A small image captioner, trained from scratch: encoder patch size [4, 4].
Rows from block 2 of the text decoder, named by matrix and row number. Rows with one number belong to one neuron. Each number is 128 + 32 x the weight over its row's rms, rounded and kept within 0 to 255. All counts start at 0. Numbers have three digits each. After the name is the row's rms in percent of the matrix's.
# fc1: MLP up (decoder.blocks.2.mlp.fc1.weight, 768x256), inputs 0-127
# fc2: MLP down (decoder.blocks.2.mlp.fc2.weight, 256x768, transposed), outputs 0-127
fc1.511 118:098103138167178118128116100080036220123101217142165084104150160092187117108084124141115167108167097124088155155098138098089094184166139202080144151159156157147132168164073133078104057149059107085103158136077069096141138118167128104098197160196113175125158138163125163140062136084130102111095114102120108128124078123129134062133151071095166151116113126160123129124194145136092156133130
fc2.511 107:128154110070124117106094134175135104066138123127129194120103109152098104186134155129154136097172148132092118146108189055140115121057150112119089118148157103137174101105167159113158081122104140137141096159125141122154119105177128151164113165076090123183132125120100144136093137134130156157145124149098152128072160152139107066147130191135142083118082132111110102125139137115142093129064
fc1.512 086:128135163147126148152099110147136090126105160145126111119110145131138123145170118214115122126126113139117123112205118106100082184091171166103127099084126139112115129078085163119116127136116121068137091102125076126062067201121075087115092084124141139132087080120176085206105115127137112114161173110056119106143124105136120186157112163161169124079164140121155183113163163051081159128117
fc2.512 070:096106114155116084124168098107120130131124082138108109115131065122076131152085097112184077123135122096098165158119097153134138161155068088142184139184135110126140098150167161159157154080123163177133148121130218087158144090054136086131100177120118135104106143118139173143152116155117112182082073167131117165098159181119121121132160076087152151068129122129141129129097093135134093168130
fc1.513 094:176131135104129192101104139113101082129144109014098158138137093116124126108203144099184161122151061169131115125127129120144052145102069108175067087123070133131095121103152171148060128121071107170127180144119123124140108095113088119153129134133141099047143152114125172058152163186085133139140157107157103110114098115156128173199221088118073151154171113137227131099169151131084118133172
fc2.513 101:091148111177115114115145146116112151143147143151105099150037102107111102226055090134050111087122145086164166114062137166136182106138152069099160159137192112121085154217112082157171114131152130121147105124138117135183174104138154154132100151155137125140215091113134104120076099106152115151101143112126157109152171111094112133100078144175152140123080176140092166163107119128177105163137
fc1.514 078:062121159170163098125121173093144153158103083107121144144144132131111148117159104177107140088149165208115099187122147122112113165159132136167127169138088206115094118073193139159117100156071116122120080125161119107188111110126100131146121150096083090078040115126101105114107129145078147110119093103095104086089102091117167184129141130113138160096122085099132135193125171124086078131088
fc2.514 099:159118106108083104126138165140128142140158184101110134116117103105075099121144138054174170151169127128160173122142150125150157128147117116166206082153125072144091088152136202139122125159166079140079174145162076111142084138122111080164115100146117208122074130130124192134139177149199103130133124168159115171105169154168074100162122108151116131127141126117139128119211076064093168091155
fc1.515 102:167143113160130134144098131207073161068099095118082085122103119155135121063121141113164135169068122128131070125142159134108098125130142185152078142155144076126133148088088165124130093127150106148155090140120185097099148163157114152152156128071144155110158131167102115217105168145082121147153232167125136124153063130098097156156162131109170100108031076161126140169127080114124130113131
fc2.515 115:102128131110153111116078127094092117096188148225149177169129133154138067172082116160142145114156138179180173061080084115057136133108106115147140165137171118184121120186135055122110035080077156093056169136111079088123125067126132155157113140130156118171147152076112130089118089101179099133145132155122164079163142072119115145133076136149128130134173155111116138055170186123126117134150
fc1.516 111:107144169133165142133123127122173074135122141089148139105110133157128142167134119185130106192114120160098071176122161101162167146158131115140132070143150166122174094159133137119091119167123118081142130075111097091098076095070150133134093111156116126129091114117102131063188063102128106142154119138174112107103095178135118137143103092110155112140158127231108128114135154155101133153114
fc2.516 109:089126121108122144125114055136188147066090116156113155136147117131133136154159162129200133192133108138090190121138144128103114121125108107109151120120104121158216154187135098139140192132111105153156125135058167107136097112158052099098184182068105159139101134124101131150051123150147129160164123138191148145084096045197127148145096122098133123120107162086143069152165126149154159113125
fc1.517 094:141187159126186160167135097138149144129142179076107120125119119125126168166075135142173105126120115082163087097075190109151102152147117183116133068101162120107143083122121120157108121120129159144147144148133074079166154114116102095190117102065127165147125099084126221111113144173161103115159120178098088100067159129137099120161187153076128090125072115149108155180158164131121108138186
fc2.517 117:121085141132077163093129124117092123115129115098121144137109129114113125035181123147100072106123164122145160143187094157128133071102139123132102081234066124128165129123139125082160109157108130147168169090115161209090073135113086183115117068141114086119159108145151104129123143169142107161148119145100201129134095153096137051159088130108101160129162151087146112119057152135198125148178
fc1.518 084:134099083128105138150116156161124146138080081120117111124161133105093107105124079170178120103138115173178132115123074134138127115158102121157165097150133151163101117164121092130137078088099159134178146141114058116066172177114181100156105068161163107137153142174116164117106127132142176152104089132145109104068137109109083108167120102127120210113113162200158145170122185104130117161201
fc2.518 081:039155134158127055116115176086146139136179199117069143140090110151116127171086096122107079125051151091127141107090122157113154122104097154122134122120079090120138096132151123138100093197155106096149112085155174152138121088070075089158172192140141144092144080123117104099118159130110153091106119132167090175110146107124131158140100132112123099148139132057119059174103126164159159143083
fc1.519 083:162104088076132096137139118128104089181171160091108191109139089173177159161148128124069110128160138115138180155130087104122147105132091114148165123095150143139133118086095199137131128062085137202057121160154147157120124170109116078138085166106215148121147114140082147085173196145107142073130157131169193128065107134147117153163157099140157158121128137118120139220126147106133103161120
fc2.519 100:079161153191138091065155159149171087144162122105121100108128168125125096175130126094167174063124063158164108093092108118101113095117121125112103171173123178137115129139118053160139120144147131152169116098106089073101127056105125169067182171131098123146116123150123127162096100143137075086151160112160103130143108134070110077157049148181131108169107200125125109053200125176176150130163
fc1.520 078:166128154157136065174124089133110041177180132074131103109131104142124145111186122105112088072137157127141146098095166132112130114171098098137099073108151161112169101145082123219155113126188074150095150128191106135161127159080087171124091100165092111062126168153092074064138111184079118132138154135102117105066186107136120094131065126148127154128152133096122081110117116110138174098139
fc2.520 088:095137165117176155060060195135175155096073116179133159192079113101106108156112156135222133164134159147124075161160167115127161140118136136125151167091087125115109134081099115126106108145091171127102078159080128148091177126126126067132129134102123127091160085094147148127081132123204161157067100134113145146152152125127179112160188126132065105164096088150168158119187161133149138101111
fc1.521 097:108145104155118141121152161192152134105177079142084171157111123068087070094159109131110159229110148124095123089164179136120100112146107118098106146149113120128142141126118195144064123129116157056107130144177131117090117155126138164109129127081154090074120124068115108149140088122178128151143142111129122123126131172123142146169119134145141140128154116191108172129099100102107112120122
fc2.521 109:119115129214127138111099141129121116133098149128098066097112115142160143059153161171132119227091179102098168071105106204116125122135123104180112115122032115163124108114179156124065112076156110182153159106045168129123116100125175108123111123145140166104113087208095099088152169173102158106122093190141094132118141127104081099113126150114148146082171102072161146183105101109091182107102
fc1.522 096:128147126152089072138108172138181119120156104133077163130171142164149116154141088118121117106050163144145081151132158133131203124159115107084093173147109201175126108133160153113135152140082149070140178168148139084104060074050090149105117117152072105169061109116128106132072164098112142138124146161147122098124131118092137117093135137128129126153134135144175124166162158152086166104136
fc2.522 085:059140149077201189153108181115126131107133194105068114107163146125149089192074128157153145096158160105106138090166146196076109131144134163092182098101098124147137124076162101122185167134147125178075157077121122164092094165203121144146166121144154147124150142094117147125176184131141079158168139171073131120132104149138152082107130113101167097130121125113165107076118173148128138124114
fc1.523 129:151150136106117109153096054127108124152139149143134161118145116111139077104169120176149135142106141098157166107160092135139095167111186115118154170151163107129113147075153115137230125182112114137092147093098143159137100130131080120180128214185132055102131144104101036164096160142099111043150140113096157113106186097122140124159095149129117117121129150066147117147101147168134144082160
fc2.523 106:148147076187125117166119212114162112092096125172108132128112128139119135138084146148106078073183076061165147152148115142119118115154165239139129121077144123105144071095105157165090123124156062139134112077094101137105117094125073105106130113085150135165125105133148139144146124104078132137124138146140148136116019158148127086123096078114101146150110159081143096120117148162116139157131
fc1.524 084:133124113095113152156126127112136049184206150106153129133133066097081081155136091168143170104116075144117131103125101117062140146096166132148166131100128117095057132174127138126171101144064122158049117161124140122103180197148138130175089110149150097155174129163056127157111137163126129125144100128177176076145138164107104154125115111164120102125133120058166169109165143158139120160117
fc2.524 074:152154085140100077157155146145124145103083100109078147129137167101188120110109130117102079142107157105064124147120101076127148111138130133150116188135110132111127164137125116141081088135144140139163122167084139213103094116143088125050123107091171072108123138142122068103157151076111115126123134113055116178119117140112104115161155164097159087157122190140101119154125089143179155139180
fc1.525 093:135118120166100136128152107134073109130149136155097145130098092126150096169201151129127185151206138123141157146171168132124146122115109078141133120151114194104161136084171055122133152151136096142114127154092125106130119179121144108161096124137112107126137125074108067103113139134157155122137091122171139129123137142122112081065143148125084136183208127102148164161143099123126124174124
fc2.525 086:086131124105123165165150142118210106115120141089138072137153104176104152167079133136124105083060117122107089144058103158121150139074149114114144103112111112136121115177136177129162079100187140133154060094222126100130118114133152184091125160150115177102132117121163214154129090096086127158085128140077151128137170127081165110185063135124225119098072138137119146065114141120142146069092
fc1.526 115:152092163125077138137122119115125176099097096140131069121136116122157082103157112183089104180146151155161139070140109117090210095132133098152137137130133129147074145155120102150137123077144043111143148139192129083114141122144124157125181114196127141136079111109161098138100160134167150125070128121104152145089122108070171166075154078085112093173099057087072112151109127093159104101134
fc2.526 118:133115121127059077125132108027075132131111176174169093117123123082131139103148146123150184173143141121174193110140156180111133055162127108125172139157120136103083177123085117099117150095087080110123106101096183135112136117086177167158114084132094109133064150173099156107116175106147162149163091119113159108099160140137132130104130079124058124092167166059062151189106132143140114117147
fc1.527 107:122090118107160154081091154119138152126119140100160091200136085163057074150131144110129159106107133201124133106178161121175133162128145142094090108075165130136150144104140078140123195113102111105132121205099130157116101120121095132181060148114098157106124114118115097115168132095105091141150103141148173084136194136132097150212139184102152180116143117107083118124125170126115127090151
fc2.527 103:118116189139104136088155150113048135085123158109129091121135157075135101075085056170174120155122161029142124106143094191116148091092112178148141159175095167130139129147135150158097163086119139129128142121142152100113194120121130177110116139187114122105132135142121196106119116127145159074163107097143122174127128122131091112099119083191127095149164140097072099145121112103113141138143
fc1.528 087:141139082104105104136101108235134149145128170123092097114095152087157115154149110124129143089110118156109103117118122125123098169084109150137099081122138106144175066147094121140102046095135128134073072135152112110108150183142098100177095155095110136164111130062128128146075145093159121172140127128131148161159118125120107172090160167157177173149089157126073122122145141113177104102109
fc2.528 080:109140159167125168162153188085113156097119122171115077156131129177178137121181111155145117061135092119091182123106135092122130090165160081151175141100127133141117143090085171127111113133080116133145155114068101156144107085121144158064118156140159141094124092169096087086149163125050156065065144167151156114106134148150133160141143110142058108109171136147153177098060134090097143214157
fc1.529 088:052117165098123144144096129115143092180164129084162065141105159120133197103106090114101164152127129150136175112102135132043131088099087152097129188141132141051124160148087131105127057114151130106161186107106144101135140108100097167083131160138139157189150116094035126200189098137149058187160091108173120134195085188124145095124122088150193157087167124108121149085123109189116079153097
fc2.529 105:193121099171151108138094142123154129120145177155107123124136171132152101137149058143144192099166138079096101113139181093118177163129126122150156144157139129201092133163116144154141105089098130114071169113104120165111105126162122180174128108116102086084116129119117116138101145151173184081098161141113093141089152155137071072140141105095119126133081076119136110170092139098146158150144
fc1.530 109:117130186114196146144088155106123107126117103107096153133164134115131127155110092133138096067119156138160162114105113107118153058114150132151086127110167122165118098103140139169111095144147163091098098186153159122110076105115112113153142178170106097112068112101118169130183158122166110143139113189075158098172148094139126083156051111113097106135109174080124160093112159104055072112109
fc2.530 111:066176175161134093136172149094152149081095136135107163129130145140078128133156093131197134159079141103096123128106146114110134148118170139103095052103118102126134094121150177116155133137121139125107122130089126180156003212177070119181049168164167126178081135157156152126102154084117068102125081113122129137131150124148067106142110112083091109153143086060134133115079117116197097106141
fc1.531 114:126168111049147112106110110153140101113146074137172116151101158133135153158111152107179097077191090116074082119127065122222118136141105172112084110162115123158167119117099053168112142145152120195117148182081150142112156138158058096074126154154109077142147155139136082059117136101143117125168148140107151154119081045183141142190154139060076114075091123126106146114129110120132160129099
fc2.531 102:122118110153088090120106170140100158173120151164104161092034127162120092176197100174079105104110143099155153123139117050144104074126187055148206107118152123164176110166088139107154137089099176094154111105116088138129114106171156077148151088063175166132160095102114109217096120164108118160153139115148068123196116140115105083114088101161144101145126127122167160091135186112100136175105
fc1.532 088:146113120173144173182190152140107071132122130100109097186107112140147135105124104132150148128138138143095065110048120169146096118148175163126101113131134098135064146181143088132116142158145102132203128150178142062126134150116144098138107066139114131095096103150142126106162165173105158127131117114127163177134099149137112088138097147174112120125096118123183116176123159092137101104172
fc2.532 086:112090134143104072086123109212144059138157096178151101074074164087096123115117139121138109145136150099088137126164127088144129118129153080116187140174126080119200117133074093075176113162138141105128100121116087164110146077154100202109106134192120118089122124122088166114128130085125097190119165178138077127115121137113155139109145127133146113142142113080067136098134130155156112145100
fc1.533 103:090073163110106119111127100182194157210101167129119120089106120146105118135206122099133066121046107057155111073199093000081090161157113138132133131086170105114088123106138158133179124135118112107186104080112089133148105142111127103129124086133165112111106113134170177191154160121142177143186134106094101162102164196130134111166096095075144124110111215140157160102123107161110143096120
fc2.533 095:082157143110119161123124161147100147155157113109109145126143153138116151166167130102128155164129149084088153085135138120154162092184063132084112151133098112119188088152107118133101129098174147112144205117086196152141118173103071057177128179106137150145100159114122105175132188114103143161110146161147173117156121116144132169163116131113116109108114131109130204199109107056172175130167
fc1.534 094:132170150130126144122143147129125075130098165100126149130171134168112088133152190112081169148110152142188104111119179100069093076133144119144127128124133166130145060117172212234146072100170144145113163155149131147113051164128145147100027162141090160166130119166085070152180119136100133120050117122168118080099122123138148136157127125181120089135143096147107133049114073097149137121106
fc2.534 093:119108161136144133138138155126172096123147172124104122082114145126140160130141064150132104086136103116095193156109108102146170198078085107128145094102077097059104164098093108109067121152099048114103054123126093105161094123110149044172124133100083098162122150110125208134074114132105143120143127097124148172140180123129056138105120167094141170176110107131164139133110136150093157136105
fc1.535 075:172155137142106147128103122080085091138197180169099138133208085133088164141154175154140096125147078130109120070147065148143150127130100094098128173214100126155113142128149107135150155070102154122177102123128122087100149117162134117112141138116117101109164126089104083179104143226135129066146121148098156114103134131112156127164082152148180156136117102082149165147167122136149155166132
fc2.535 094:133143108136066063138148183150179150155084100070117171079095124131145088116090122112082118166104168128180074167123129087151154143084125167143142119068139158073158178133115121099140115154110103174114173137138146113109097143104174140155131138142158070094179114170107144072117066106127158143173122108186090121121086157142107129106174106159124120140136128085144091147130090129132092097130
fc1.536 082:113127062115108119122113155122115127129178175138119157113087126101121132096185187160079202143116148042155156135143150133114135050093148156135078106097113136149138117075166147138142136170125160136114136088107076070113110203112094124126136128100183141140144154123081132110102174166151142132100153202143105177137137159156121114131154130078194155125073079159207129137089160090076135145155
fc2.536 084:160087172187130118160091181124174157176135117165121047090146114090115137185082102123172043126123163128162161091124081150083087123105144096133182184137136110093155171166119175142150080069122097142145095097150174112151131185129128115071112185133158072147108151112104116116133112085085143040163117169137187132185111107133125145115149101140061125144107090136099174166101126154136130136059
fc1.537 095:144088168183093105064147143159129122150112124107154075152101096090128181174148168113142060156162138147112086056192148056146125112125101076089149145108086116150096170153127104147135127100107096073190143146157118187115157094147101136129166098144133093105081136091130116164113172143157148145130177058119179080081143157139138106128116079114145106167113105092154125173104165084152150128114
fc2.537 106:194082157115134077158099137119132151182105175163148169090118133116174086156134072161081164169057141077161138086081105130108137106130112103167141140134107144131122117126094093134111147093092125116134122105118119082111111151157108178118072116098139080197114112194110123110206181114174116146142175201143162085074116118142065087081117132139156106130183117071074071110104171120114200102148
fc1.538 100:122147144109158107135092081108122081136181111077119108046138108122146147166144162157092105198101149054153145180165141134046099114086120136182103123093132117174119102111119134199163123077153107146100196154125185119159158111163076138119079202179121118197139115170107095111128171099125173123166114099136104101117167094120141118191121170098136139129159114101097125092105120099125139156172
fc2.538 097:097080139110106104094143156168143130098080155131142141181091094078064138135125108136177167094111101153135112067119124174157139196127132137088131148202086188116163182172129104094071114156104142095128056172157100186107111143146129121108199091095151087127094172126099190151146140107158087176143124106136157131175096146125087157124143143125130154156115181133159132160197111196157085116149
fc1.539 100:120154156076141093146147099161128101158170091164137140118170137159108147132159086125126147155117136102101132161076138130071135184115124164114145082168025165140130105153108105138150072139132140100162131109091131118138113186057173169184120073195145132152134115118190117092160140186075159095166105154144118165172144151100130202167074118161139168111095098125138122148163063148130136094132
fc2.539 128:087115130082132121161092149134085111158080176118101136135082096146088147123123135170121095068094115132145189166115125103156139143127101135098123149134127082047157161127158077115189105092140102085108121137108131138110147118181087144103163126094083105181079127144146153162134116140138113160179212140119148115173102093096139117119097109121073114090144186109116180175115184124195116174166
fc1.540 107:145103121101184154209125188084088064067114142078097090153153107141069138065112151081130086100168122095127128167149146161068092160099144150148144141138170150090180115101192181120133136099170135168118148110131123143090123097139156138078188134162122145149131124108144140122111137155170088097172113120135156122137109138153106090135169146146067168121200192132137146129170173115100164098140
fc2.540 100:098130127135126132092180112144110192185116125153148144100131092080189078160135151099085136168111082185157126126086101088171140067152147079099136064138061134170122210152111136124093093117128084061133120146143105112109124119164114194081100127167172088134108115114126144181146188154132181145118132134149102072178126161106142136133147095105215123104107064125138120143143089169137168105139
fc1.541 099:116167168188199168135171152157111111091099150142137088186130117160162135130112069125100118116151110138157122080169115146145125128117153155120090096107187146115050131159164139140182118145125111108071132178111127117125111134146119145154129147176132182159127095166104225140159139076111094090159116071126116166129090130134091099137178134191151101098105095073090115147123126070100116121110
fc2.541 090:135185161098148116104181130097070087143152130117116149129151100097076092138109112116179150072107133133149148122074214097062157096069089150168148157133108145114171150117119085114110143126133172138090108177078102144136163144080169074137127130156173074135072167130166122094158077152140166091132143177083178093100141104122001097159125080082125096103106153107093143122118141151145120147182
fc1.542 105:101124170031150126139114107103116120082153117150145134139135121119150094108105169177117196147104142041192146084067200142095147140171195082121111151142095157128169124139102171121169134156149089103123135126118087132124134140182167137166142073061100121147110127101145120127159103091126116081122148115124153114164183087099151129165135153091092144129094094114098135134168103116126130119161
fc2.542 113:171172080179174129130146171096185108162060134123125100164135160143118154155112137127147070173152056111128149161156082124089106124113102154103098125056172127069090107120177145135116116155145124146102086149182147123140127090033082198098104117160133109085164085131120105104125119091129177119180095172159074146073080185124120136169198164119135151145147148147166107139058121126085145140121
fc1.543 112:153117167182097155102140147173113128116182140111136100139130137129155126056177125137129125115147122150145117120138119175116098168152146127181129115117063108171153095157183139116107126118075174123159126117199093124147108090082139056100144120147119129090069086167134123132135166081079108161136153134023107157084137173125152140159182090136125154147121122103137135094096149104115135132157
fc2.543 105:126125123120088100111117105131128084145079188168152102155105135176215147145175132091133146148088148145135126154145163183082114133143105104178179081167072077116152138104171104127209126132078142087098095164105097111088126148121121146147158153070109162134131115155074161152151159133159105182160120174103099127135112114107118117170122129087117128150083113172075128115146103132115122126170
fc1.544 105:129130064167117102088130101109182084182133168137132105160130170098205113122165105138132188060118161084164067140123142044103105206130190098105170092119155158117100134133171143184178048095103176121098140122138085100129158159136186099107103110032144153143119163201148095195069153131116098165119136104084114170188154122124140160085143116127139090116158141132123094107147165077077131148108
fc2.544 101:117172191105128149119077147156090161042134118193108125120081160144069130154115151148095151127077094170134115141144117124078069080104026148163135112144126107086139165139080123156107095189134123168144109131112097115148161110146087068100115112176090176203084102097093129118093105148135091087153157119090118101099097106102106206168101123084171102161100140160085166165151102172135125146161
fc1.545 101:112133126079111118125143176164068144156174067110164122158106148147073106097098066134172147120069145150179112158120196156072128123161200128144136136158063138113128097104131136161146172105163106175178082135147133089149095071147125095168148098118133138079079139189117118108196154115127109119024103137141089120152088172113138120160179106145063089102179096138149137176135115174094113159092
fc2.545 115:121120066130146107158130127123177138032147112118120105112113107153193142091180137137116113145075071133167130161122137160080124179155119152104153114160127118168169092157121101157047147157158145117114130095157105144078118171152064152148179136104111120097107136061164125151120240127114140182105138173133090153084107104166211127170156131135159168145146075095130100135157079144132134130109
fc1.546 106:092156210165141137121136128141149147086110087212104079111119114128058146116104136135140165092097144155158105093112095082148099133183059179147159129120106117134189059106133098146041145193166082127135173141062179107171143139112161121117165123186147166156130085013127096146186189094148125151162145106147158153103135141114146121119153128078110117096118140063075083147116136193117124130146
fc2.546 102:155110093129117108138101118089130125146141132114134178141124159116160092128182152122092152135163127083121130159151153163128154134102153101101123111058164114133069142140123165114207122101113144134190100106146114140124118098132169099164112171092127129141152056182112170125097031150090112108049154095147157152116116173089102134119176135075109099125112111169135170127123103126125169123120
fc1.547 123:103162137192217149105039129103122113103146178128100119099125155162163142198105122206157107190107099151085092106146067080157179125093167140142132108120163119156159126101131169135182088124138150104140109151108108090197107114129085117092120164123144180087121139121119140142079121173090142174118135180088146085152136094120147120125090126075163147108101087158150184117104121133089138116127
fc2.547 106:097163165132144169111075129067123107065100118147144122131135157170146125127138177148143102121212187050105146077125163188105133124128109151169140149117037090129129117167130165110156139134159190181136138161108105127130127108124131080177088083065110211151076111140129162208089109204121114122184120190145121114128166087112133111147157128109171084078140127103113088117125125145112119117145
fc1.548 099:140093206142100149146116136133093147140100166096123124128152098186104139116149149151110097092102073105071063097182086079085159115139067109179131108171120143104152111087145153118120124104132102145106161099090064130156154086112108138161154174128131140115109127199107074123118115124142111139171139111080125144159150183122137083146093122100118130089155187147148135154076105100066127077160
fc2.548 114:130082083145178091150144094078083082124160078144108125134106125174131081167128110101178137186128149177150166111127175192193109112143114124066121145081167078162106147149156114170110117139146133162136078138156155122119114113185186124115077147144147125058136132096143085109138151132141139074150124144093120117076129129100142165156116153145121151123132104114079132126187136169144136095119
fc1.549 098:141163147136109126094152127150140142135114139128133134131118151128065165141176151165138116139131074117171061150071152155140107113163109104082146108172140100187112085174142093100109111102109153144092116127156104172097136139109090142122185087078132091136177097110166075133118155107152099182090132127143174121128093139176140117134133175060154116069063175164146133160099102117122167193063
fc2.549 073:094158161147115086110092145115086118105133130136145128114143106103123138132179099117129075103129132143171159155081143156073169092116103111124132146100168149100151161101099132115143141150158074133156128126127119126143050158146115115158138081132187112175139104164134066159069040134159162106148167132042094126081094127061120146107144178138110148159124099109103076101200132118157154055188
fc1.550 097:069108145134109187143133112131170158154145162122160083186090131123102133149136110131118110131099164088129143111156134127082092136089119182077073171136113118146145162129146097112156130104161123145125138111156173123141129132075114122142173141173112055127185158071085198163111098183130173155136129093125135104169133159142087119156106147167178135130090126099076139097134153211131079137069
fc2.550 107:185163157109095101114115135121157150194130085103147190107168064091136150145094148158111160120093097091107099161193145147110108138216125104134139138105125127102114088121095172123045142164082128160092167167153103061138122145192179164141122121109117184107081121095156160119129170149102129128174150090125112097163094137131185107127166145136143156103135113188154094136141099116116152137110
fc1.551 078:072141097081141097182127106108158104119148166071117096091201169076137121177186109135155138128104107087141190111162054122080173089095199109114139159138149162115138141120142075088171131136124133090110102148143151139181225132139137125145178087084059090127134106118094141151148088139144137107104111124095162132159097213152111115136131099167136144161178159132152126155099139070090185087142
fc2.551 108:129163156166177166115167137097094115139140101155141134119074109125157135095057099109083054167133139147104082132154170112146146175092017151173076093133082114117115066096117154117137081132098159137140134083175075162142094146110141152103151154150182129125138146137127120085125076152096129133155116140135095151109131109103105237130213159144136157117137110136114131131194087138175145137129
fc1.552 092:078140051100090114193093119078088120171146145089103103106172088095121145133127126150147146176156150175107146120183099127107124123131194176116134131167151107054176121082159115126152101071097178117135124100130100123103150114121115138118077216055149131110186130144110163097115172094110109082127107119082110148127110152156144146139180175187096137150104083120151104132137201126175152121133
fc2.552 070:127163137136158075096186110205127142159123121159109107081073126112166142069128172134120110095139086134156115119158129136115120162085142101109141112119087146132138099145114098098132154146137091129065144151082143055159097139067091119143195096151112126127099121160138105105160086150161181186143119177155176099123136173119104186155049114163159109157162152116093082107143073115092115101125
fc1.553 097:097102146177117124110076154096126135127146196196118151131145093070132112116098136112101183147136115083102125145148141101148100104134112158177099147115085139122149170163152127105195088145170163102162178126169136128146171138103118124178127150143095144135088065127146155174067099075149174113137106136158099099158107120109065181116129107082086126098153207113090140168158131173109167138131
fc2.553 138:143113086112141145143132080173130136064134116177105128130147149132122141134157132159140074092098108097140123113146107087101131160149170124084136154062187093153158066175099110113084048114100136104086088144133118162147084110100161083115152148119116095115167153089137112130114121171122220132036111124115185131115155115075188135145116151083149139105121030161182134140138151117149144143143
fc1.554 091:109134087129160134057144101153121116124124130126131147152164072103149146097122105106153116135110179109197090134071088128140206224133160121094083121086140124191145135125053135092133084118100128176122151118131168163111107197121083164146094128135206120096145102145150083139118121133104153080147142160095121132113099179179135143121109100149138119109137112100102124161101145179154183147131
fc2.554 078:111166151114127179153115122056086068100137161153122130125110127103140098190093106143144084098147085117130180105176076080115102082137158095144115120120182108080164080143133158175145090136133136117111146165086012101118194077137076154135148089101135171170096086141155129168123143106136160190095073064148120114137130127108157112132103107068093148118105102148095130115112128136102142204089
fc1.555 115:119120097100160089064156105139100101124106145079141116165123161146130117156123142193155168123162134131157086153164060160124122113124130113134098053196187164166163154152118098123131101116134105223065055138137154107141083079167083180110128132130065149154123180125136078101158111134154138133187110125135161070139177086087128102129175081103070144152170110145105111125174131159119141114113
fc2.555 120:082140153100110191129070122170085229072128073127137157108137066139119050182118089096109106117083116109131117139069191064126121138119096178134110163092084094109192146116118164111135139114130177121194191114107128152171178127100149075148104117140154075096133133138125167173121212132071116117097179177124108148098111169129093176140113128103158133084109136108158081157149145120127100110167
fc1.556 107:105095159112162090149112106139155138139125077116087116085143110151050129180163123161133151114080167074160054121129090154058114128068082116128153105137163122108109146086148133168131173141131147098137117129069121119165134071117114104183136097130117087112157098173176126138169198084137112152177177108107124123156187159115140123133111187146159165129123121117173148147160042113160076097103
fc2.556 098:081079104128111120157140162122106174085153155144142162151101123138090105092111123109200065160170060102094160159157231153109154174172137109135150221139117146118130100099111141128140148118170120136138133078068182128130112196131088130140162148171180129163136183094100066164114119113119192081072098170092151156176132061152085138113172128146137094092142137125108131168089118072094152166126
fc1.557 115:127114126111108095092113063114121120100216116116101175142088155135151148110085167097153139137121153095062153101149158179165115117108077105137155148137154133114170144089098121123151128144157130139168127141133099156124123171145147149135131136126131060160129144106141077098134107155147121100152112117110062168093021106136161122142168123120130128145156098152081129134185109105101131148062
fc2.557 099:124078154137128130102140173138106146139091175143063101115117096168132147149207108175139093148121118151120120112100100053157084090147170125100122077174108124147153106119124134143146164079177200151177093151080102150129119137138134131074146167157165152134135172144140092180164173104114151164096135083084055153177132163165068146127141165126058152099153117050085131164192113057051084096119
fc1.558 105:109182129161105155138103098117123139111159126169136130106128087113118138133148150133099097139156130109096094112091144134134137147122115099110098106144127206090121109114133175115145157166066113078110132129114133130098124161195165113101156153173138115133134087112107097122204193125157140082121130078127162117151156140096129108113194127157137145099110135117102055135152100135104106086138
fc2.558 111:109128104041091089159172145152151135094111153175118137128194089130127094118124089131172188071131159146111028117072096059185147128122191084058143149139112111117174097153088071125148146147125125131098130103140098106143158096116159157114129159143074153087141162123131167166118108090073168147095124176125110149047153143131157132115118108108102120110133105107170117107099127098178103152093
fc1.559 081:149142167193123140125115092111147085152164102129130177120133130080116119080160111166069084126119106126114146206130120201099134169060105120062153131153163140100111155160180222131123086083149129145147150104167136175127121078072155128135136111117069072129103123112116147154075146123108099145086154132137134105085125138106100160072102136162125061143110115099147127150127124089174145138167
fc2.559 077:089137125089113129138150140149142118090129136083116057092099072186148118172150147086102124137074152148157119105120103134207084065173072092170081130103109139124129081110097061168134167170097104117100116116089148098185142135160101122138110117115171169145151121142134160146121098123163137171171101172099105131167168101116102149187164143096106156112115168086062114139138147157121092123120
fc1.560 102:154135146094152097180125123099184069151141206144115100144125126149121124155119122136125110157099148190105111093204168121102130126168165147187189082075172157150150159177131117140126148104125165144147113114079108058117131131136092129089139115137117128102091114051162127134198136145116147139190123102179115078094112108147166112097173121125155107099174105141111142127150221126122160076184
fc2.560 072:127113048105137113144094102143125102160103121157092194105111095187174131082176132183090140186137098120066140084118099087168155116084105120142132211168070085175144145131126086152068155098161078101135172125192158131114084141135129134065141155120092127124144129128091169112144062143088155117115158150155175159181078148121101124150091130082145082139100134102123121094155080153136139082163
fc1.561 085:142151105127119146159121081141120140113182161139106142119095158137112119101202125095082097049096183172116145142076098099147153145094107140132127134154093139119135147097157166178111122126159080098137120099152153138146118154077180160158097054076134079087148162142108123047190186113109072119128144083103143161147121159166143150122152199127129119177103124047172121111099098137128185134099
fc2.561 117:064127150126088143121129195095127157081057101162145161123120135095148128147129147138181113133136126062103129142099173130123141062074125100150146124170145119112115092158100100124131091185107183176074115126095128097095132086109092130085143161096142138122132094085107064139116050160152205128093121169132129125099185088097132093175112098105109171055125138161177121165138209128173111176174
fc1.562 110:131123131170171103132121121097139079133062122189160105089170150152127105143100092189135152194184061097082095111119125068138124110107153125155156074168099157161153099138121098099123146068135097142149131093112149066156117143079089093135119090165113140132076126089097127116149108153142152118146119077156168123086100161155149040169158092097109062177137161164152159135132125204156166123167
fc2.562 107:126191163160089149146111106101148116122148166117116186098151103152117129074129162095141073143088164136134142147096139182098102131168117107128118194048107145167197123140116118135111103188125109088169160147069100144164110110091113116156157096077100109051159180112129102135117130142068060106158140190169193139104136115161159150156102134108095128110083121063097084123194152153078125184120
fc1.563 101:151143130106063147137130131122199100129107055077083092131145113104182141205158131113158152106118102097118157151142117073099162108144133074071058122167165079080153132156086151162131179179043138182125152101138172153178144183138056144143112183101085155109118133104112157088091162166076157132080093087147072098187148153142171126089113130158122118193101103155151164101164149128118108157171
fc2.563 103:127111064103162093151105156146107124150157126128127110077172070120119103166109169089148186187109133156132131183129157039140148209124121182129115109089107094131165113106139049112121139143180099170151179143126201160110098129157162083120153110162136138164175121143125148178104211147075097163169157095140123135147138103099096157112136078122100100135156137049115194088172155128126172143100